{
  "crop_scale_min": 1,
  "loss": "softmax",
  "embed_dim": 256,
  "encoder_conv_stem": false,
  "text_encoder_width": 128,
  "text_encoder_layers": 8,
  "text_encoder_qk_norm": false,
  "text_encoder_inner_norm": false,
  "residual_init": "scaled_by_depth",
  "optimizer": "adamw",
  "eps": 1e-10,
  "warmup_steps": 610,
  "weight_decay": 0.0
}
Rows from block 3 of the text encoder, named by matrix and row number. Rows with one number belong to one neuron. Each number is 128 + 24 x the weight over its row's rms, rounded and kept within 0 to 255. All counts start at 0. After the name is the row's rms in percent of the matrix's.
# fc1: MLP up (text_encoder.blocks.3.mlp.fc1.weight, 512x128), inputs 0-127
# fc2: MLP down (text_encoder.blocks.3.mlp.fc2.weight, 128x512, transposed), outputs 0-127
fc1.239 097 [162 128 133 165 120 120 116 100 110 115 186 147 115 111 119 163 205 138 136 123 154 124 160 136 121 114 123 140 106 162 107 130 173 133 118 138 133 166 117 155 147 137  75 152 113 129 134 136 114 155 124 140 149  93 155 117 121 113 125  92 137 149  96 119 156 115 132 146 129 132 120 104 101 146 153 108 116 104  78 146 143 121 160 118 141 108 155 144 118 121 154  94 167 152 124  77 118 116 102 173 122 113 102  93 130 203 100 144 143  97 123 142 167  84 123 125 120 129 118 136 114 144 137 145 169 110 142  97]
fc2.239 090 [115 137 132 143 120 179 164 133 100 117 102 150 177 121 172 128 147 168 138 126 157 127 119 107 155 132  93  83 148 183 155 139 100 104 149 121 159 138 102  88 130 134 102 174 114 132 135 116 100 143 129 116 144 117  86 158 164  95 120 106 128 114 100 120 108 152 134  87 138 100 157 139 164 142 118  97 117 146 171 123 142 115 104 126 153 121  93 141 181 133  91  86 114 113 113 104 121 165 124 126  99 162 131 117 132 116 121 181 111 154 131 183 103 136 125 123 116 123 142 154 116 100 144 120 136 154 154 125]
fc1.240 086 [136 165 132 132 121  90  98 147 196 133 127 121 157 147 139 131 134 119 141 135 127  85 116 149 135 108 106  94 171 102 108 130 143 138 150 139  92 148 119 142 129 133  81 142 164 102 103 116 110  97 171 106 122 144 119 129  66 112 100 147 114 128 152 200 103 165 110 107 115 136 126 157 127 122 146 119 107 141 102  87 120 119 148 145 140 181 116 107 138 132 163 116  87  91 122 142 150 144 118 146 121 104 135 149 144 127  96 127 120 154  95 132 150 112 149  90 121 114  67  96 116 128 101 118 109 112  99 111]
fc2.240 086 [149 117 129 121 122  84 133 133 140 121 128 104 103 140 150 148  83  87 154 111  93 106 137 160 118 109 117 132 119 103 129 140 107 200 156 130  56 133 168 130 113 143 127 112 152 111 111 120 140 140 137 109 135 149 111 138 127  85 151 172 119 136 130 124 117 137 152 145 118 125 144 163 123  95 116 112 198 138 136  99  98 152  80 149 178 152 119 128 111  94 147 159 115 117 125 166 151 131 164 137 149 100 123 182 167 159 150 123 101 159 135  87 102 114 117 138 136 120 127 121 129 101 118 153  96 127 111 121]
fc1.241 070 [134 135 145 143 138 113  96  85  95 154 173 112 127  80 148 105 114 139 109  92 135 113  87 154 147 126 118 120  97 148 142 129  75 108 158 125 119  92 118 132 119 103 124 114 111 126 137 172 145 123 134 126 125 100 144 180 166 142 144 159 100 141 130 183 132  92 109 170 122 136 128 157 110 116  96 121  88 139  95 140 138 134 141 107 149 118 143 109  96 104 138 132 161 112 123 203 109 128 156 128  94 121 124  83  99  81 136 135 148 102 117 126 145 160 160 149 108 134 142 135 121 111 139 117 156 127  77 108]
fc2.241 071 [143 145 104 114 162 144 125 171 151 142 142 131 133 146 132 138 132  85 109 130 116 140 100 177 176 138 130 135  94 123 158 128  93 167 146 136  54 133 123 135  95 126 169  87 121 122 146 102 108 130 135 106 135 113 132 143 112  92 139 138 118 133 125 136 126 128 132 124 124 115 147 154 122 152  87 100 174 138 131 105 136 149  97 156 134 138 110 105 151  67 132 136 103 115 125 152 172 129 104  82 102  96 123 137 163 159 135 107 122 113 134 163 109 165  92 105 103 105 115  96 146 132 131  77 123 116  97 187]
fc1.242 094 [130 118 138 124 133 139 133 125  98 166 116 156 118 111 110 119 113 114 139 147 144 167 115 192 144 151 123 144 123 132 133 113  99 139 138 139 187  89 113 116 169 121 151 150  92 147 116  95 105 125 174 160 132  92 118 147 100  96 128 109 137 133 121 107 118 111 118 127  79  91 150 127 122 129 140 153 126 126 160 181 109 137 138 112  83  98 138 156 115 174 106 137 122 124 117 128 106 126 139 120 120 106 134 180 131 152 149 140  96 146 176 167 104 131  62 144 118 105  84 124 121 177 122  99 112 154 151 153]
fc2.242 094 [163 127 146 122 117 143 121 110 123 162 104  98  91 156 128 113  80 128 147 149 104 166 134 143 131 102 135 124 112 131 140 104 120 173  86 113 119  91 162 105 138 135 136 131 124 136 106 126  90 136 154 124 118 128 176 171  71 125 145 118 104  94 146  76 144 152 146 130 122 107 136 138 118 140 129 149  92 163 132 135 129 153  81 151 125 110 151 131 121 138 119 106 122 124 147 127 106 136 147 144 165 141 148 196 150 178 139 136  95 118 178 117 155 120  76 174 150 124 133 120 122  86 109 107 131 110 170 139]
fc1.243 084 [150 173 127 119 175 128 124 130 138 156 160 125 131 144 123 120 145 119 137  90 143  94  87 115 124 156 131 106 136 134 133 112 119 111 126 160 142 117 154 121 171 110 152 161 115 133 124 132 127 129 166 161 154  84 145 139 115 113 142 110 148 187  79 122 139 135 169 124 114  93 133 137 171 135 102 120 105 140 128  93 135 138 148 138 119 151  75 157 123  73 138 129 140 107 142  67 133 133 135  87 154  95 148  86  86 163 132 134 122 113  83 119 123 112 107 100  70 101 131 148 110  95 146 115 142 145 141 143]
fc2.243 087 [159 119 133 115 113 165 108 120 133 110 107 113 129 167 150 149 104  60 129 126  99 147 107 126 142 121 127 136 137 132 152 153 133 120 103 126 119  90 166 104 111 128 150 137 123 106 142  93 108 150 156 109 145 138 134 139 104 104 149 155 154 116  89 113 127 125 149 140 125 109 122 148 147 125  68 121 188 157 150 100 134  88 109 134 143 112  81 131 125  91  75 133 122 156 142 105 143 130 122 135 158 117 141 190 151 144 148  95 136 103 125 146  97 138  97 114 104 111 111 144 144 118 123 101 119 114 170 211]